config.toml
model = "masked spectrogram model"
dataset = "short pieces for a synthesised band: melody, chords, bass and drums"
train_examples = 26041
n_mels = 64
hop_length = 160
input = "log_mel"
win_length = 512
method = "simmim"
mask_ratio = 0.75
loss = "l1"
arch = "convnext"
isotropic = true
norm = "rmsnorm"
hidden_act = "gelu"
mlp_ratio = 6
inner_norm = false
patch_size = [8, 8]
conv_stem = true
layers = 12
width = 256
kernel_size = 3
init = "torch_default"
residual_init = "scaled_by_depth"
optimizer = "adam_atan2"
learning_rate = 0.0012
beta1 = 0.9
beta2 = 0.999
max_grad_norm = 3.0
cautious_weight_decay = true
max_steps = 14300
batch_size = 256
epochs = 140.6
lr_schedule = "cosine"
final_lr_fraction = 0.01
warmup_steps = 280
weight_decay = 0.4
Rows from block 6 of a small masked spectrogram model, named by matrix and row number. Rows with one number belong to one neuron. Each number is 500 + 40 x the weight over its row's rms, rounded and kept within 0 to 999. All counts start at 0. Numbers have three digits each.
Before each neuron's rows are labels from the 100 clips, of 14848, where the neuron reaches its highest value: "lies over" is the class under the peak. Only what is clearly more common there than usual is listed. The data: short pieces for a synthesised band: melody, chords, bass and drums.
# fc1: MLP up (model.blocks.6.mlp.fc1.weight, 1536x256), inputs 0-127
# fc2: MLP down (model.blocks.6.mlp.fc2.weight, 256x1536, transposed), outputs 0-127

lies over: D# minor chord
fc1.295:517533529492540500481464526547508477485509479514463489488468494464516498514525546501550457540500527559494553481539488447532495506523488494526447534447504510519518423412499497451442462611580535489488560541564579515465552392539503520482549500417447506409532552499529486486453579519489500499509460483496411473473446535533547511539489472479505530438486464462518488527451445585469525493453
fc2.295:505461511535518499543522458498503531552488560505471473514560542496518552521456468489466485495436478435518540468464486494445423498468496478504387477507516529580460545484532495601512451475473521391467473497539534507569498529521436515581570415511514485473505444509513500513449464517490545493505488449439476472488477516540473480484520493515506572509473481549424493531572472556510491525493

lies over: F major chord
fc1.656:461486489487534400515491469528477570555463546508592513477485483537465527529463449481510509438467533527449496439575465574470462510502528469587479559499532507563530512496490481506488500555539472511449421512513488481434490579488558511463407487466536509494488534479496479520462543486491571488446511524491560491501454514525509474452485453455477512505497421424481550477461516559480514523484
fc2.656:498529497545554476610439515494520488461488482487470548525579355481573500520496448465578508462482497456493482501457456557502502493576452501506485439464470463518505495527514470469498508475513574488453497409549549582558451530517534467409525466489518499488523496499477496521508561510508478581502498512464476529490504519438534512494423495512494513448511547489484589471553444477514447504483

lies over: B major chord
fc1.390:600479502521529451502455494541497529494528455491533461485515639512506537507462467440510465502480543448500512477464457481438504531493459551553464625432512493477462481518563461546495468483505523530421521525509578529493522460483460500474586422451512505510539500486474494527374535509503461417533512469497470484468541545517534520493465505492494519515596460507430523485500549537454538416503
fc2.390:556513554559511579485519486508514506522482610548567440551398566502485427468476555520512486493452477506530519499572456489402459532538492500516390446478521528533487544508457492524479487579547502491495501427536477496484538508468499479552473422506462485519545525456542492505496476543530493286567409534543492437524535484512475505519505499481563489552499523464514469497518454520495474497366

lies over: G# minor chord
fc1.728:562493516510536486536534493487489541558492549506526524568447618466530539537425493508547509474513536536545487509462525432582544383561520508568539523500522547466504505450490538522531476520474478442548452489414535525476506434495468536488594504497516494454515531535500496499503565449504455520405443472484432520479510507484561504483461491467480487544514505504475495449490404484498498455487
fc2.728:475474473486451505451451469473448535465512539493481554402459449532461449561632450478547480514566518498504498510597486451521610554464523590541519485475397508570551550489488555393509530523511459548534511585439464476472501499514526498525560491490554519511519523429524509521565373506535478482392547526504504594477505555468526508501398529505528535576498510534527468470478440497523518439481

lies over: E minor chord
fc1.293:443463527496521483430520461455511481557491508468498476453497423460488573494453533521527509518426529397524544487541480615542476490411492486444488549537545479517471485451490525490472509440516488467575475529415507532489521478509479506467471446497506503484480594481474530451610499499482506544367547436506517439474482514496515494489536526494498439496496462485535470460518577546456460474513
fc2.293:486390551493500497454517529580494392515470500540471457500475390488543372454536495549519495504489521501513479499560558472496543507479545499551572524536514484447562425505513448500507489512426510538496487641466512501483512485519499518476454443539418494515461513496483498491533469468492462384427438497499522503499515533551477490496458522498494477556524515455609448472490567472527492441519

lies over: no chord
fc1.157:536624467450553516534490494518503474463468481513408477520485487477477486477447542516530506492538540477506524468570484533569498512459563468511516535447482542496556467513502491501491486506489432505391547571500493572467511477534476500555450474487536496541519482525426558519505570481582487496437520472448502471460490419497500524498482477451488545538495436592499483489494583529444524439533
fc2.157:420526479559473476482540498501503502521489540532451531511482490534534431466442500486520560491464602510481485504468487437550466474552503555519511593479488537438525556535545514556465494528528552431561428504437543588539551533469475529531407453519479497540511519481545481559489499502582512519523513490515469464522526529489516517513495471492520511572529478531493474471545386404495512599422

lies over: F major chord
fc1.687:492510560556502429495518493522484511614498481503473507476505521511490513548615531468596510524354535546459486496463530577508498516536517521467443454418440496554556475524520461469486466503570458499443545459483477473509509553481510518527500494420592527500548560529501500505561524481463530465396560565482445506493519497480481492495473516487492498509542488526462489456491510536496534453491
fc2.687:461495517481512518515607495474358409505487484522464437483492468504546461512488509609519493515513514525517509518514468503529463506491568383501487546528531507470604477473501494519480472506547428520520556586495507520547539517503492468527533501506462494520506555433463460506647495501539490411445557529479509499530516505491472503503485498501488556509531477467517491488502476526518478607485

lies over: E minor chord; E major chord
fc1.108:434510536461501495503533442426492543496418491453467516490506533495485605488468535511520497488413547419553507409532490594523476479448433522456665530554510467458442494511444484576487495463514466575551502506455493525526506496556513497499507495515599509556506547526475492529609444551516503547467534522522502498456494514469496501469522471480493484491568487520469482454466604486485469405482
fc2.108:440437509466517472506580498561509526463505483549441444506483535494502490615489568481495464455489486451457477467469477491524487499537491486510575445508438525451501439507493480591483489492441479489559549636409539530542491500498479492487509460518546498501483482487511536529553567543508486353509492511489454556498504521528476477512554486496513501492478466455513482529499539389503439462455

lies over: no chord
fc1.666:461559518458511504410564505567474557495527523434460481545525490462447490441480485475473525511538467449507502493517459536520475527445487563532578491458492518414558417554516454449489528504450538470411471518519503498491465465472526500486513451528504490531456498525567519486503468517499527486446517545509525462444503498613467482480530489483466433576589502462461470509533505552527525523549
fc2.666:576515492527458481512464516511457391534467510558506454486420513580419514407492528532413522529548479491484480491513572498474510545516571394525480504460420495390466555480536465431536505440488405518515541510558478439485495527466492480549574558475557493455518499563499532467521569487492525524523528501495481497487509475433508497504449466514447505535491460579496449440491515525505546546504

lies over: C# major chord
fc1.555:517439494449543466509476465493491474511491533453522584550468438508486505530471479545500463449497523496469478510502528493545481527521524509548417526495485566500457479476463464494554460472496544625506494522416549493489462456512567490551451498507588440539500532525502560428484503395470447435534490481524442522536495475495507514504503492522477532516554493529532483435427510478450592481563
fc2.555:549511471582421500588528487459470558457494537479615498514442445550574500487481498519531488558500504562511506557515447523520483548498453450515448472414500496477507475478547457404549498550551475444579532396468530443488531490486463542568444521467511431459505514459509511541554589518548511447592509451507500468473505545447496526523533498490381475500494476526515570508487523488498512488422

lies over: no chord
fc1.388:475513585480545539472504457542482526479495477517489491506520535545478499403521440546498587548446490454539489413413512478470497473531454463439535488506472592508500449446473548503486508500520470419400535445472519514522434502530497529465485469463524498466507527459551456486439484496555526534447436423492504458488473526591537524441479575467544505503495499453486470500500471527572491589509
fc2.388:494545533554448471475464513531499581483476472544519492484542511527579539529416494435470514510412482491491516512409445365552553537491484507509500527532501536491549520500509506472570535507526627424504487525539511543479472479527460430438533511517525535426494436503479488482519543517599544499503562496489490574481503519494504514507505481508391451519542507509470485549496461523495585507492

lies over: G major chord
fc1.301:543469500506525486503492528504509547535500556475505457472463431505507429527487487553615516458458550561514497465341486498490495498479500521456410487524524569460494415450428533379480479457492514531432425509530507501503475446507521537516567513486606503519503556473457473546478511490495563425381493478451508506516530540502519515501510521496470500540557579476495506467453509476509504476508
fc2.301:461504525499523418519539521515485562534489437508439569518527506483437529483403510480412475528578538548484492491445542531530521471481540386493541545522491507450542595490524474554547500506479531496512453227530476560526499502503495481494405506510482485464544474491463511503539497453514469474559529514497532509495513508468521510492558482493439514523410505459490466526424508496499452512488

lies over: C minor chord
fc1.259:555443524529534488444471476491513560522505531538455464488451471531469589487539503432513594434436461523490549456451456461469484514527437500478474589496500513513419481476470462575464502502537534525491519473543512493475494477487520547501475522449400516514524556508473498533491539450498529449399481504536492550515490517589545516511466538460502506535613517540536505449494554524486505508524
fc2.259:529482493421537519463475564488508518440468452404536534518464556464555527500538483529430471474564489465492514486512549557416473461511514491500565425461480507529377506532483455559531508474520539496476435406517476476513473468499514484473426536524583496459439530493477492410563525486423511469568473520474460469501523446502525508509448521502515511521472495487507528456440509532494513530536

lies over: E major chord
fc1.201:626498519479503478539500506518485502462477525489493515533506528483492469512474544496503548561432526488477510456464484599472475534452436475518539614521505485481458475513575488559500486546521601516457550525443525447503528404507507484441531499469488513526530526509440541504417465516543501494514565444491421497490459446508517490518585517472475564506576456473591481445516460533509497429462
fc2.201:506464460496503582587535503518466468452475474494393494639514577522446509476568497491548467506520537487527510519433522505490442513510465489552427510435554510591524527499519467491484513465526489492443475622550449509515474481502511484466446517475483504502514553387468468547449535553450477391628436503481469492475512532460499496504579480498507480497516532447528472449511536406500473523492

lies over: F# major chord
fc1.256:571662512540496488590422471462492475484501497533512506447493634531539371498516513515479485495484528600478525455578471503499505431506433522464435411446499591450472499485496534547511473508484476474523525459488555505482512503495512524475578459406563501502531553500545536516475500493536445539435475427521467520508498529448532488508512533473493475512575428463513506523499516568509527457492
fc2.256:567485508475497445508438577575484490451494474484501562419526403509548461507410574543439405537546432387482519475472492535492490491531521419503506520586490527513550509528535488426480510549533514450435475491561463537475495493505512480552364491474531515528528491468524507518458460452547542483338516540511533602499515486525495491501484507498512476514577485508518525470494522484480509516562